From a checkpoint of a small image classifier: layers 6, 90422 training examples.
Rows from block 2, named by matrix and row number. Rows with one number belong to one neuron. Each number is 128 + 24 x the weight over its row's rms, rounded and kept within 0 to 255. All counts start at 0. Numbers have three digits each. After the name is the row's rms in percent of the matrix's.
# gate: MLP gate (model.blocks.2.mlp.gate.weight, 768x192), inputs 39-77
# fc1: MLP up (model.blocks.2.mlp.fc1.weight, 768x192), inputs 39-77
# fc2: MLP down (model.blocks.2.mlp.fc2.weight, 192x768, transposed), outputs 39-77
gate.384 108:123111112158132129160114134196158113145195139132108166150112093118138122125128105165059111130101123087106127134097129
fc1.384 094:143127149083108129093145130104116110126079105106128099137122136156145127122141123072189169075159109159113129122156136
fc2.384 100:111140118154177148117134154107165100110173090163147167088100170098064117131125162153081114108088137115111129108085160
gate.386 103:106144116141160164116158113103160149113141129115143082117125109083157117130121138104092091125102149113172109155117137
fc1.386 106:177109123110107116108109108126124109158113118123157134111132089127124166159178083135162116112109097112136155137117164
fc2.386 107:095135113137156136113100110123114155135112116174141143092161167148141138138151140102146114100154066146155143118140135
gate.387 094:157160143140120120128127090131109079141129131133118156101128128122117132137079123149180107092107124098137159157106153
fc1.387 095:104160130145130090087105143150166143131136128162126107139155150144167162180157170101131130161124109148137122117138146
fc2.387 098:110149144141129120150145142163092181135112172167145130161124157123127098106112159127123137136124121191140165109127150
gate.388 086:068086138142118145138149140150147113087104131116105127160141132155079098117109152154124159106158125126134067108162154
fc1.388 095:119126116155126145095102118116124139161127142206104137103129134134100078179155115102114142120131113106083143142142133
fc2.388 096:117131104148141103103131132203103136088094140107106107116129119109134167165119107095166139151079129104136168163119132
gate.390 099:088149114158180135123149145151124114084095156116127181087152092159122143147158109130174131124158144117148115164117157
fc1.390 094:090124189157186124096177137115141122113101132110132108086152153137121163088090136155152136133170099145103110094180101
fc2.390 103:099174125138150154134104178133133185131127119124107131094140117125123153159141128134151146098119116140128151179127126
gate.391 098:125098151133140098166150128098129108132103099098116123158152102123125135139113139148089163108093142137106089097124132
fc1.391 102:123161140137109141103141121099085135117092091081105118113136125139062129139133129150149120078141157140140133104138135
fc2.391 099:116119151142114136196115151140107201145117166163158131137167099169120144125160132152137099193090097103169133141114164
gate.392 104:144145095110122136127132112171125093090150140147137138106134105141137169130150159128127075146087163122133125120099133
fc1.392 103:133130132087163112116140141174146131121137171128111119128139131132145130146157159153094123196117137139110136114123100
fc2.392 104:129085129124172119140160108146121179141145118109122134147131159117119112112137120167105153153119160172093110147155120
gate.393 099:138175098114113113093147102186141134118155133178127166121128130128103117103154141103141090149132126134150119150153136
fc1.393 101:118150094115120104134107103099160119106117121097125125119092117130142135111113095134098139072165119150113098086127129
fc2.393 094:110109096131155100150123101157104152119154104115104096135103156150124141117122138128129095111084146124090130099116150
gate.396 092:100136161137106127105108115107110138121132101118157152090190104124159153153161114161142123134130131090178084142129134
fc1.396 097:135132142120101119124118134097093114138096155115123110086145132143098110153147171120151131123101123151118135132101143
fc2.396 099:073115089125103101103084115165128146142106161136143116124138096157165109113084146137149134100103117110124089129118140
gate.397 097:136087121117109147113113125187120114130120140117148143133119145094117091112117145142109124122079121143160096145132145
fc1.397 097:102123141114128142116111085133166109145125151120179173123106137087109136166132139124093125107100163150128108119089181
fc2.397 099:117129153117124110113123185106150102107138134126139121167116097136155093143119094133102121102072137132097145084103169
gate.398 093:091113116153156132091196110155128154118126093076125126128163166122118098112142167121149108137136107146130123105183156
fc1.398 097:110130160136084131119085123142156099140174161154131141107152153157135147114156181157128150116149098083130068147147114
fc2.398 098:129102091114120174141161136135127123133103121155096159132160130152120084106131150132125148147128107142100069164154127
gate.399 091:150075124094134092107111110120149124158152164150123091105128125110153118155118064123094115110121107131102147132132123
fc1.399 099:123133135092112180118117169144127107149151139094104121197120152112148094156129121104127116143125099109132108110159122
fc2.399 099:155115133100135072129134142098103105121092151145102134107143135089165121124119076129136121145146115144147183157137088
gate.401 102:112140146127093178139156152141165113190139100126112088160093139144108159165150062121119089105118082154139118106106128
fc1.401 099:116099130127140162121179132135148144116155116135078134121109101115116112114126175094141145097139152087111136096118146
fc2.401 096:082119142127121091120060109143125081121139111083138124131109138110121136110113119117094104108081102105164131089146131
gate.402 104:132114152158108165115137158105146178123137143148111148100128118128129106144164153109088148107089162145126113107134142
fc1.402 107:179143099115140144117122150103127104091151154110091110100123088129124156139173135129124112147139133090140112141113091
fc2.402 101:136158160185141180125096119135123148090141110118093117109168145124175136155138166107114162170108107077120096121142069
gate.403 106:100107115123081126158097083122133131183114121138138136126136147152121124122114102144143135129092131127080122122142158
fc1.403 109:144161136126118169131177161107131129090141099145111093134146128101134116173169135109128161065116152134140172146113104
fc2.403 107:121105096109104104134139139126116113100131131134173130142127164153092144078136102132139118175169117139109107127182125
gate.405 104:097112135129121085102133088156136122150124101109107112119152137120128096182134114135081113085139153140137150143133113
fc1.405 113:142154094115156115148144129113176109107159126106114087131103081126138144111079113086127146149061094135093164141153128
fc2.405 114:129123141142144142146162129112103101135165142109129142176136091130077160128144136161093078159102152143136113140126159
gate.406 100:121056114141122139134155103124161178135096086123083094109105125120138093115155139070066143132137106130130129130141131
fc1.406 093:130108123190168104109157117127110106096140154127153176148110119113111122119157113118159156163094136130109124163111147
fc2.406 093:129152115111114124099070116135160114132091091130117098144149110111130123137105084095115106115142158104102145116138160
gate.407 095:138156144146122128113104136146115174099122101104142124143095129136142112158119127107083166152133133142151136153236124
fc1.407 110:166160110138126108154128152121153140145138118121115131123122149122136117135134117105132140129101110135117177123144151
fc2.407 106:119121166173144125098111098104093155125119125076113132135113151131093089154105128183130111123153111100132140092116118
gate.409 113:154097103133068108125137139167159135155120125126140130119112121128116093091134120081122125117135129122104133122130150
fc1.409 109:155174099135092102106151141118118127123165118166148112148184130144149137162158106099127084108115127115148171158104134
fc2.409 104:158150192124126110149112148087118146135118129127165095102077111121118116116136170184100143165160132160110148133154164
gate.410 104:124157138137134170125139124152151134138153127114118104113078134096163117123120167111133143121112143164081137108097122
fc1.410 106:116140102109147091131140132108144147105122121117137102116137149097167134129108113140133170108154090169123140114129139
fc2.410 104:123112120173120107107099117142129115175165145108119140156149145093140122112132127093131113120105112086138112111122108
gate.412 100:134166143181142141107183155159115099117163151135187126117136106144185179109154125149114144125147134114130075150128106
fc1.412 097:133113117089171106119127124114143126173106116138150113130163126096101113115146115111129131155127148140122133148116083
fc2.412 104:129133096145155120133173178117145132140119126129153132102105162153140128159129174121119105158105168141126084126148088
gate.413 101:117114140150125118086101113130083107101099158156074113085110125141122078139124117123177089069153088090129115127124130
fc1.413 103:118124124096085159140125093109116127116078106140087113157124175173142133136138127117150164111119103170181111127113107
fc2.413 100:105141120104135130121138152136149159141150115123136118110156120135108096097140166088114139150106105122113104137134183
gate.414 098:105114096139092169114141095147123117108120137114168159118127129093136065114103151107141124135119143142156116162135112
fc1.414 097:101178062140137142157166094135153159145166142144126121131132179147154174142138109095080140129061148122140123119112114
fc2.414 105:138084161129174107151092153125112092125125107106126112164135097116167130121134085164125134137132128097085160142147056
gate.415 100:094151136164088157120118082129139078095140124122133093115112148121115114147092120103118174106114087099118097127131147
fc1.415 098:143116146133142131131072130119148122147115146166144125089142078111145090164113069111123147111133157129127149085163141
fc2.415 097:105133100133123103107135092117137129135137115138114155145109126131132128120120196147173131132110123134168120188089155
gate.416 103:125114087107129152145130132132152115061113103132096126094167182116132106140144118115126162086101105133161095111121117
fc1.416 102:138111155149116111110129131090093149084131185107141146140168149151136089117154132146131129128130142119143104126155104
fc2.416 097:086117130161128136149136140106136131121128112139117105148077122094146143150135135101139103098153125116103184119124145
gate.417 100:113153136132126129160148165116119131162132073121145083172128150094100125169135115136150126085166156143134126143144136
fc1.417 084:094085088083120102093159139085163128135133135111121080121091141107107157107105135099093139081094164123108140131140124
fc2.417 097:148111120081129168119138113075118142091148110124099133131176111109111159116156121129112103159122098123098130117104177
gate.418 096:114118169121108156137120132145124115143113192165115108148148112159161124101143153151104120139139121143128135145140137
fc1.418 100:126126116100141159099119136158149151153155143119142125156118127111121129138120167134081099127106147107145135151131144
fc2.418 106:115068126120105142098096115076126094119109140100109146135152139105144138130147123130148138083120133161105141094123116
gate.419 107:084130154126130141130163137152118127102090115113088127119129136113166101156149121101158138131175160159132074080136160
fc1.419 105:120123113159152149155181144139156150148124159104109140180128110143118148121150116111092123157103136120122140136147128
fc2.419 102:122080144118107115135109115098155120138117119165131108177091139114097126126174106135123118106175143133120123100161169
gate.421 098:099081113108171133163167126108117131154100107089142137137120138102192126113115112147143138151117159155128109127136145
fc1.421 097:143140141158115144113139100168173143121147128117148119086163125164153132117157169102137145109114101123181108137126148
fc2.421 099:095110126122137157160143134097084100156116141131124152097144163134133098120133073152126113135123095173092142117133200
gate.422 100:159112147098098120119131120135161077143148153130154161144125102129121127141145127148130168139159132140129100091150129
fc1.422 094:126117121098130121165137138122139141139108104105094096120117148132142125142112130085106110096105115116144172120140126
fc2.422 098:088145088099109095149158133166180147129131115109158097161122132097156138111105106098115145131146148079098127159103095
gate.423 104:176102125165132115160143107102177146109126141117150131129125105096132130113155136126119142108062132134132130118149162
fc1.423 101:127159127131150133151118159113132164131134126130153108118168108137130121131153158126176168135138076114153093141109095
fc2.423 104:146124147149139131141095114142098147110123132072146132138138114080155115157087169130145132126152130141156106119156108
gate.424 105:118105106130121141176099068138118101078118134144108127100134166104135143111090130135117094108108114128129081109129107
fc1.424 094:141113122102136117131116123116145151145142090153126133200127116112165138103146139104075133103123132096129141161174124
fc2.424 095:125118135136111123143134111140140137110155094126094137096093156166130175138096131146104114148141126154109138075142140
gate.425 103:090159109132120110155145111166121103132158124126109088149132111121155157140098150097079134136124103097124118117117137
fc1.425 100:084111160147113143110106145135106119127097131152098153146120133079153143158152113159136113129146145129179081113121113
fc2.425 099:124106080122143105119113137094124097140127134071152127132095150171095132131095113130109121093107152110112184158139146
gate.426 096:125113111076144121126151124123189072132132137173097081132113124142098148116136108125101155099141127119107144150107140
fc1.426 100:124163094080130087133146110111156104143145130135173125112152106150097176092120165122098157171098124112125127127115118
fc2.426 101:099111135154112149105138121154112138104141142175106106122102118125125123131174160128160133130146088130146065110127153
gate.427 097:094123115166102134127119116133141120139154099130117158120101159162158118099131124148139165126101096133173119106153149
fc1.427 096:131152165110109126136145124104120144144091115086122101139094124108140157152089133112145086099129186131098116118113095
fc2.427 099:064109102112096134119113132123110120108102106135131112077119128105127142117105163146150124149126129128159067115101115
gate.428 105:147167105141139137088109150091160146165135102107105139157142144130138135144151114108098104132174121122115119116188161
fc1.428 107:103184129108150116101107146092140110128097115132167133132126164149130162157108130143122156130152090148125115128121121
fc2.428 103:101111155170098121102127113132099103118117140116121140136141168166113125070144083188133157126131108143146078131122126
gate.429 099:156111124113112129125115150166133145133146096143127147109117076143128156086181120130149121127125082146158133131124141
fc1.429 107:120141134153105080103084121170124097121124132097088130172126144156126110135139151094090166120146081159184107151128124
fc2.429 099:150099147123086130100145112098111109096146120131123108108109089123138125116121125124106109125148142137124121085105097
gate.430 104:086142117134165108119147110170104127124151119148153142134133091163180129160116098156171102088142101114120146114068153
fc1.430 102:156117128132153108143091077101133153058103119127130120093158166115146145166073142122145129093108131116136129152144107
fc2.430 102:101090098064111120132146113142149130137160128110135160150100094101177076133106128119135131174129108129085147125119134
gate.431 101:140133122146124098125133160135122129179163139158100102162109109138119156131180127125120101124122144095128118090111125
fc1.431 108:093117085136096111142124104124128100112160122154151102141100165150104125108149161096103142111117106080139091111113136
fc2.431 105:151129118140133115143123116133105108117126114109108116101133126144123119131084152123137099138167127142174123127120110
gate.433 094:139110149156117110151136120133126148101099143122134139120116139137091083084114164109104162166156146173159128156146166
fc1.433 100:128104129160135138088127146147103136158114110135130129079137124149133078099114100181125154159149122120137118137145128
fc2.433 098:146162105123167124061112157161147170140145138092128138112144076111183120135139099122144097144128120110147157132104105
gate.434 098:123128133120098106115161128096129122140134108100178136128123149067123188151145148142154164078103104142154127117086143
fc1.434 101:153155132132101135095116105116151087121114142119103098117081096131110151134136144087125152135082139099113113139129120
fc2.434 102:119155118114129123093095145112103133116122140212119103065147162118136167111105123117132090151121123118184098112148162
gate.435 103:148126127164100113131122147154175155106167119131091132139131149118113121142161086160120126094103138119134127116095139
fc1.435 096:116125124197138120121088112109122168118137089137131155140118174127094116163122133177095080134099130125122135072104114
fc2.435 095:126163155087097117144133162169101137142096143124106109127119111127143134095130119108175163098139120157137131121149132
gate.436 101:127137124108117159159129103118125151091121084106105176074141131155127097103131122141138142098140122103143121153152126
fc1.436 098:124107118146141156120128136121123128163147142122158122106154127105154135142153101137105086118136108116123104112162107
fc2.436 095:109127133143152126150083136140138109142142128117132126173128150123115111154147103098089156125105106102105117116122170
gate.437 103:127126144137168117101099098181095157142129160141127139135130121182108106163165117170108162114119133113121112122134131
fc1.437 100:126088100146122113115168160107156155124115121129150070136139160117127118116161149115079131108101123116088097117125127
fc2.437 103:188130136125155101176171166135113139117096128156117110119148135128127106119107128105157107124114113115151129132127142
gate.438 101:138092136131125131100133134150142088150148095148114133092117121150143064092090115101079108162148158120095122108130159
fc1.438 092:114162163165132090115174133116118128099121142114151177131120150119134151146122207171156147110145111155140152121145087
fc2.438 104:119098119128168170113152121128111127118106172130116125092133107108103120148115119145137113064079165110120112124119140
gate.439 098:155124104121132097091095105122142118140178076127137122124133144129122175093116122105087117140112096116136115125149127
fc1.439 091:143125138106137151144081118147138136171144126116097115128157116111119134124115150151086091143124110110125127146119139
fc2.439 095:087104102155121125151104134126089143126149111123101157099146150131125094138170099107165135052105115114110116159129110
gate.440 108:150106127168082117117155111123090116089116100096117143103154153081129129160096118133160144145151112121115163146127140
fc1.440 109:065137123116163083122133087116158184115143110162099090104107133158138171116100121085119112124115109099143110133106137
fc2.440 110:127143105119092107164143104145129114120127111102173099134105152095163118132080131131123123097116087116118149135101161